A small spectrogram enhancement model, trained from scratch.
Training: adamw at rate 0.0022, 15200 steps, batches of 256.
Data: trained on short pieces for a synthesised band: melody, chords, bass and drums, 26041 training examples, 149.4 epochs.
Rows from block 7, named by matrix and row number. Each number is 500 + 50 x the weight over its row's rms, rounded and kept within 0 to 999. All counts start at 0. Numbers have three digits each. After the name is the row's rms in percent of the matrix's.
# conv: 3x3 conv (model.decb.0.1.conv.weight, 128x128x3x3), inputs 99-107, a 3x3 kernel for each
conv.6 088:500500500546552546495500519500500500500500500500500500434402500468443500500465500344364414399416463445455500515500477500500500500500500403423461430453489445470500482404421500455463500500500500500500500500500500500500496478474498483482490483486
conv.7 084:474459500469501500500500500495471475500477500606589590563569500500500500500500540500511504500519500371428440413500500386430454500500418454495461478500500462467500511530500505500500495534560437396384424405421539500500500500500469454445500608500
conv.8 087:500500500534534544500500500518531500500512528500517514500525500500500500500500500429400454534501538500500500525500500500500500500500500433454478473483500490486500561500580500445500500450500528530500544500538500500500500500500480484488459461459
conv.9 082:500411369521500500599555540500500509500500500430431434500404500500430500500500478444500500482500500500500500510500500500500500500500500437470500461500500476500500482500465578500551500444453500500500545534541525521500513500500500500500500500500
conv.10 090:500500500500500500500500500531521500526535500501531500500500577500593500500500500425437500424435487430430500485500500500500500509526500453471500483500500500500500563534528595500589500500500500500500500500500500500500567500514500500500608500500
conv.11 142:471500500478500484422449442500500520500500500500500500500489500480497484453469467514500500500483483500500484500544506514531505500515474469482484500500497486481465446467458454473466408427433545545543500540534542537530500500500500500500500500500
conv.12 112:413402380500500535347367417500532558562500516500500500500471500500500500500503500553551539524500500510500500500464433500500500500476436367389407412500500410500500500488550458437500500464500500450500500500500500500500500500500499500500493500489
conv.13 089:567547538540526500500500500526500500500500496500500528532522515552556524562550500500500500500500500500500500500136544508389500455516448395500522428500541431500534500531485532525500500519500500422445478431449482438443545554547513527500500500500
conv.14 084:500500500500500500500500500500500485500500503500500500429500500500500504452500429434391399491449443500500458500500500500585500447492500500500500500500500500500428510500500492500500467483453500500500500500500548500556500500500500500515500500500
conv.15 121:500500500500500500398405400560545500500500500535500500500487464494493481471464456500500500506507500498499502500500553508510528479500520500497493518500500500436441469470460466462450424418396540500532539528525543500500500500500500500500500500500
conv.16 137:500500500494495497463481500548544545529500519538500512500500472500500500475471474500500515500500500500500500500531522522500521484500500467464462500500476430428426455500500500500500500483459541500538544544542559559555500500500500500500500500500
conv.17 131:500500500500500500423455437500500500500500517500500500500500488500524500469479468500500500500532500500500500500500500537500500500509509500461481469472486459458500500500500500500500442472456519500500526532532546550549500500500500500500500500500
conv.18 105:500500500482500519531500606500500500471500500494481500507500500505473500564500500555521500500500482500500475500056643500454509538500476617573572517500500500500500500458500500462500500480500459418502437424490410410487500524565500500557513540576
conv.19 117:500500446500500500503499500500500495500500500500542500500500485500515502500519500589500497500476438500428422571482500500480500500439548496500500500444493500500500500500500506500500485500500517524500511521537500543552585500500500500500500500500
conv.20 068:500500500425364500500365414500500500500500500500500500381487500500500500500500518500500500500500500500500500500424500500498500500457470429508500469500500487500500500492559500500550335500589438442500462480500480500500500500500500500500500500541
conv.21 117:500414381500500535444406385500500500500552500502506500500466500475500500569500586500455476500500500535500500500328500499409430520476500419537594468500500491500500500500438524500500500499538500491500500471500500485500500500447500500589500636616
conv.22 059:541496500500439443579500500543500500535500500500500500500500500456500500428500500500500500500500500500500500500390506500395512500325500285383433337435500356437500483485509500500492446434500500500500548500500573564572518500500500500500481476472
conv.23 102:472500500573500494602500525500500500500500500520468500525500499547500537564530583492514525500457470456469473606500539516500500413500450412448500500500507500511517561500495541500500538500500457397442482429457488427465536500500500500500524519532
conv.24 107:453446500511492498444442488508500500551500500500500500479500500511500500452479449510500500486500500500500500516589518519521518500500466500509500558500500500434442429460500432471449500434431500500508546500522500500500500510500570500500500500612
conv.25 099:500526525427500430500500328476466500465466500460471500500568567514521526500500500419457432456476452484492469568590596500603549500500448500500562500500500591500500500500509500500485500512500455425463412396442467457476500500500500500500500500500
conv.26 098:532500500567538530500500500542567543500537537544585607500500500500500500500567579463437496482462499500500500500500490569537560531500500579578584567552562545540500495500500451500500500513509538545532533535519558561544500500500500500500543569574
conv.27 121:446428429403431431169182187557500500547490500481500500500500500500500500500500500500500500427438500445424470449401500441455500500460495365377406396412500500500500500407369500500500487500492556554557500529536441470500500443500500465500500577500
conv.28 079:471500500355355389500397388500500500500500500500500500500500500500500500500461500466471486492503500500516500500485623500500570500536484500500500500500500500500500500641495500551500500505500401375430435433479499504500528525551515500530541525547
conv.29 086:429441500500500418462461460500500500447500500471500500500500533500500500500500500593620606596500500500500500500500538500500500483475500430455500479490500516493500601500597500500500481503500489473482505487500500517500500570554500500500500500500
conv.30 099:361395420482500500500466501500500500500500500500500550500500500455500412500500500510531497500485462500500418500500488500500525500418500407500500500500538500500500500500500500500500500476500500533522500518500500552500500500493500500500500500500
conv.31 123:463500500500473500246291341500500453500500500500500500516514500500508500500500500468500444462500450500509500480512504538518526507520500500416500500500500500425500427440470500500478422454442500477474483472500451447500500524500500500500500500541
conv.32 087:500500465413500500500458594500500500500500500500500500500500500500500500500500500500500500500500585500452500630158712259468500433500506500500500500500500500500500500500503500500500500500500500500500500500500500500417511500500500500500500500500
conv.33 080:527500500500415500628500538535531542546531534500500500500500554500500500500500500500500500500500500475474472500293535438345500540353500384438500395471500376449500500562500545529533500500500500471500500500500514512500552547542525512500498500500
conv.34 106:500458524615500414500500569545500500395500500488500539500500500500500480562538440595500500500570500555500500362414500555500476414410509627549500505500500325465476500500500500500500500500518500475500522500560554558500500500500500541553500500500
conv.35 109:555455454570500500500482506500500500500500482500500500500500500511500500534500500500427522500474538500425566348517500479482442484472500500500500458500509431500477500500500483500519500499566488465500531500500566561500535500467500500500500500500
conv.36 111:454500500580500500500500484500500534384500501500500500500552524464526517500500486416500521390500509391482519500500500491553500500500344686500541637500463592500476500500453464500479535500453500500500523500500542500500514500500500500500500500500
conv.37 090:543509474648651637526500558442416415500500411500500500500500500606500500500500500500500500500500500500500500500689421542500554500500500470494465500500500500424500500500715500500500500500500500500500500500500500460500500500500500500500500500500
conv.38 075:500500500615569555408500500500500500500500500500500500500500554574500500500500500500419500449441500425427489480594477500569500414534500500500500500500334500500224605500500530500500500500500500500500500500500500482500500500500500500500500500561
conv.39 118:478529439416568456500569493500500500572500500500500500500468500500500484505500500482421487482469486403446464387549376453500500467500500445500546417500500448528545500500485500515469537595500500520501500538517500525510548500557562500500544500499
conv.40 105:494500500500502472500630500500500526500460495500430500500504505500500555500502500563500500591491531500482513500488241457500525452500500500466500500500555464500557586482458500500447560500500500500500500500500500499564500538500500500588539500500
conv.41 145:500520529526529534513500500500500507450458504448456499500500500500500576500500560445455467452455466455450467474478511500511536473500500479461463485482486500500502474503516500500549490526547500500500500500500500500500500500500500500500496488481
conv.42 087:500502465500500500584500500500500500500500500605500500500500500500500500500500500500651500486500500457500500500564488500514500500597415500500500500500474524500500549537500500500500560521500500500500500500500572500500500500500500500500500500500
conv.43 119:463504484563526496407500500467470466487500500500484468480500500500445500500500582500494500458500500500460461500519541565500500455482561389457500524500500425470447500500519500500500532521542500500500500500500500500489500500500500500625500500500
conv.44 125:442445438500500500442484500500500500500500500500500500500484541500500500500500585514506500500448447500475466500444505518500526511500602509539560500500500391500500502495500500407521543500500442434472449479500475500500500500500550500500500500500
conv.45 115:456500428417438500500416500592500489500384383500500500500500500592537500500500500500500559411500500487459500500416593431500500500462371500500500417500500308418377500500500500500500500500500500500531436500500500458440500500500500500500500500500
conv.46 091:443500500441500489500517500500500500500500500436443412500500500500500534500500500500500476500536500500500500551665568500565500500500500516510500535500500495500500609500599500500613500500500500500500500500500500500460574592595500566500500500500
conv.47 109:500500487550539500517535546440500429500500500447500493553500500500500500500539540435450395479470500500500500553545547500500500500500515562581596557557500500479500500529500500459500542533500439436500462500486437500486500507500500500500609500500
conv.48 082:500500500617595500500541500500500500500500500500500500500500500500500500500500500500500500521500500500500534500500500620504544500500489559548589566500500544500500593582500500500500500500500500469480527523500538500500500500500500500500500500500
conv.49 127:500500470603551541500577500469500500418452399558537500500518500500500485500500500500528554500510500500500500500480500626492500500483548500484497524500500438527500600495520545458495529447475500500500507500500553540541500500500500500424558484451
conv.50 125:501500500364374500559488505500500500500457500416500500500500500500500500437462488432398414412453436500416401534606500431464500499500500533580500473500500494502500500564500532547500500500500540524512515500500500500500500550549500500500500500500
conv.51 144:470471487424446466500500550500490500500500500492500498500467500487500500500500500488494488505514510500525500470462472453459501500500629500500500463475490476500500419429500500500500419436448483477495493492498505508500438426432448433441499476500
conv.52 068:500500500500500620511503494500500500500500500500500500500564500500500500500500571500500500500500500388500500500599500500500500500500500500500500500500500548500500500500500387500500579552500500500500500500500500500500500500500500500500500500500
conv.53 090:402428500313344375308328361500500500500500500500500500500500500500500500500500500500516519500500494500500500500500500500500500500500504500500500500500500500500500500500500500500500500391500470462479424435454500443467500616500629627598678681652
conv.54 107:500500433500500551478480485500500500500456500500500500507500500500522500500500500500473500500500500500500500500659408503525460500538442480500433484500500424459462538500500513503500500500639500500500476500500500502497500500500500500500500500500
conv.55 068:500500500521497500564500500586562564569531534500500500500500500500500500500500466500560500500500500500500500500500533500500536533500500227381500345466500320441500507537500500500500500500500451432500500442500500500500571578500570550500500500500
conv.56 102:500488500500585500487500423500500500500500500480479500500500500500500531500500491500500525517500500534500558500328566532500500442491418511584494500608601336416384475500500500500500500500500447500443507500500475500500500575568500500585500500500
conv.57 128:462500490500529577500500578500515488500500494422500325451500468430445481500484500508539500471500500465434500503505521463500440500539330445475461437473456423500500539486500500485500466577553500500500547568522500500453500500500500500500466500504
conv.58 079:500500500500574615424403429500500500500500500500500500500500500500500500500500500500500500516500464500500500461500500500558597500573500480502500500500500345407468500500500500500562500500594500500500461500500500500500500500500500500500500500500
conv.59 095:481450500562500500500492444500500500425410500500500506500518500500500500500500500500500500560500500500539500500500500569500560500424541559552500500500500500421500500500500489444494557500664447500500500500500551538535500500646500500500500500500
conv.60 118:555533500554500465500500500500500500435441500500500500500500563500539553560559561500460491565500511500500560426650479500508537500540534500500471586500420462420471500487500500500452552500492467500433500500500592581551527500500500500500500500500
conv.61 112:407373411500469500470500539546500500573530579548500555500582559500569554551553500534549520500500480500473453512406559501437503533458500388445504544500600500500527500518500500500517500500565478448439492452464500475495488500500504495520511500529
conv.62 110:500500500500500622454480500500500500500500500684500581500466432500500500500500500500500470500500500500500500500622482500559466442542442493500413500500500500375369580565500518444426500500500500500500500533500585561500500500500500500500500500500
conv.63 087:500500500493544577366389395500500500500500500500486514500500500500500500500500500546548500482480478430435408607595495628610500573569500615500558500500485500500500500500500574500500500500500500500500500500533528545500500500511500500500500500500
conv.64 094:500500500521500509500534561500500500500500500500500446500534520500548500574560523500500500500505500451500478472419500413500500515500500500500522482500500500514518500500500500537500500500500548553574500536550500500500500476474516500500500500500
conv.65 089:500500516500500536500500609500500500500527480593500500500500504466500479500500500500500500500560526500567531438579344476500458422542423500500368500500411500456406500500500488549500595500500500500500500500500600556500500500522500500507500457463
conv.66 078:500547550500500500547578564500500497537499500630600606500579586500500557500500568376396398388408421358382413534500500541480500500500500500522559500511500532540553600580537537541498556552500500500500521545533530545526611575554577548529559555548
conv.67 091:484500581500521500500500532580576500500500500548553520514367500608526664582480500466432507463380483442346448456500323500518449481500441500500427500492500500500479512507500500608500464591500537537500500500464500517500529515500551546549574579559
conv.68 112:419441500450439500562500559534500500500500491500500465541500500532500477543500472556446500522443500381347446458500434425416467425444501468471455453500500500459500544500568500500500500500545492501520500500516500500500512518507508509490500520500
conv.69 082:432435402501500500500536517490500419399500383500500500500500500413417443474498500494526500500477485407460496352538377500495428500565500500500454526500448558537500625550500478467500500583652500500500499500500533529490500465457500423430500427500
conv.70 085:416434435500437428500500537500432418500500500500500500621500500500468500521469500500500500500500500496500500500500478500500467500500479421417405500500430500444432749674699500646500500661705500500500500500500580563500500500503453461445436444500
conv.71 062:500500500500568543464546507510500424526483500650620607500500500632670593500500500450475487488500500500556500540526500556546534531535530500525500565569559537546546500500500500500500471500500535545539517525511530539521500500500500500500500500500
conv.72 081:387380387417421500500500500437500500458500500460450500500500500500500500500500500500500500500500500500500490500500500500437490500436500400402445417450500413454500609623630500500638500500637500531548500500547500555573500500500500500500502499500
conv.73 122:458500500500500500517522521500500489500499500505500500601609600587593585589593500446442438449444441438432431472500516500500500487500526408399432427426452472474500633642640627634633624632630517520522521525527538539540529500558500500554500557562
conv.74 073:421426500500500533500545613500419473399393500500500500567500500481500434500500500519573563406457455452498483500459454473506500419473500500500500500500500601500500500489500500473469500500552500500500500500500492500500500500450500500500500500535
conv.75 095:500500500500580611500500500467500493500526500560577600500500500500530500544504500450351407500417466549500500399565422491500535499567480471524500548580517503500451500500603459500539500496507506500500500521500500508500576532532500500559500500500
conv.76 112:456462453515516500500500468470454436477465446452446427512487516500500500547500500368392375379398380354367345425398441428421469397406464500480500500471485487472477500511504500500500500500514478472471487483482466467468500500500500500500500500500
conv.77 089:499500500500500497472502475500500452524500500583546575500500500500500500467500500337308327429407404459422367500500500470500500500500500500500500526583586500500500574500500475489472500500465500500500500500550546569559500500500500500500445469502
conv.78 094:500444477500486500426500500498514500479454478523465467500500484466500429500500500522500500500467500493496521425579413457438500484434500421453492450513580456500576500526500500500500522500567500500500500497500500500500500500500500457487492453462
conv.79 085:500500431462475567448414460500500489500500500500595577500520500500458440500480522554500557500419500397500500399436409502470429447500500332500500417500500424569500500418469427439500500500500463500500500493515500543530522500500500500500602500500
conv.80 087:559500500500512537231341328500500524500500500500500500516500500500503513500500500500369357500461439500500367500384504500500500500500509424500500500520523500500500500523532571500547463500495500500500500500500500500536500497500547500500500430500
conv.81 148:481472476466455458462446447477469470478473477474468473404392408401391409399391413500500500517500500500512500500500483506495462491482451500500500500572567500500500388370383391375389387371385471467471477473476475471475477456453474455453465448450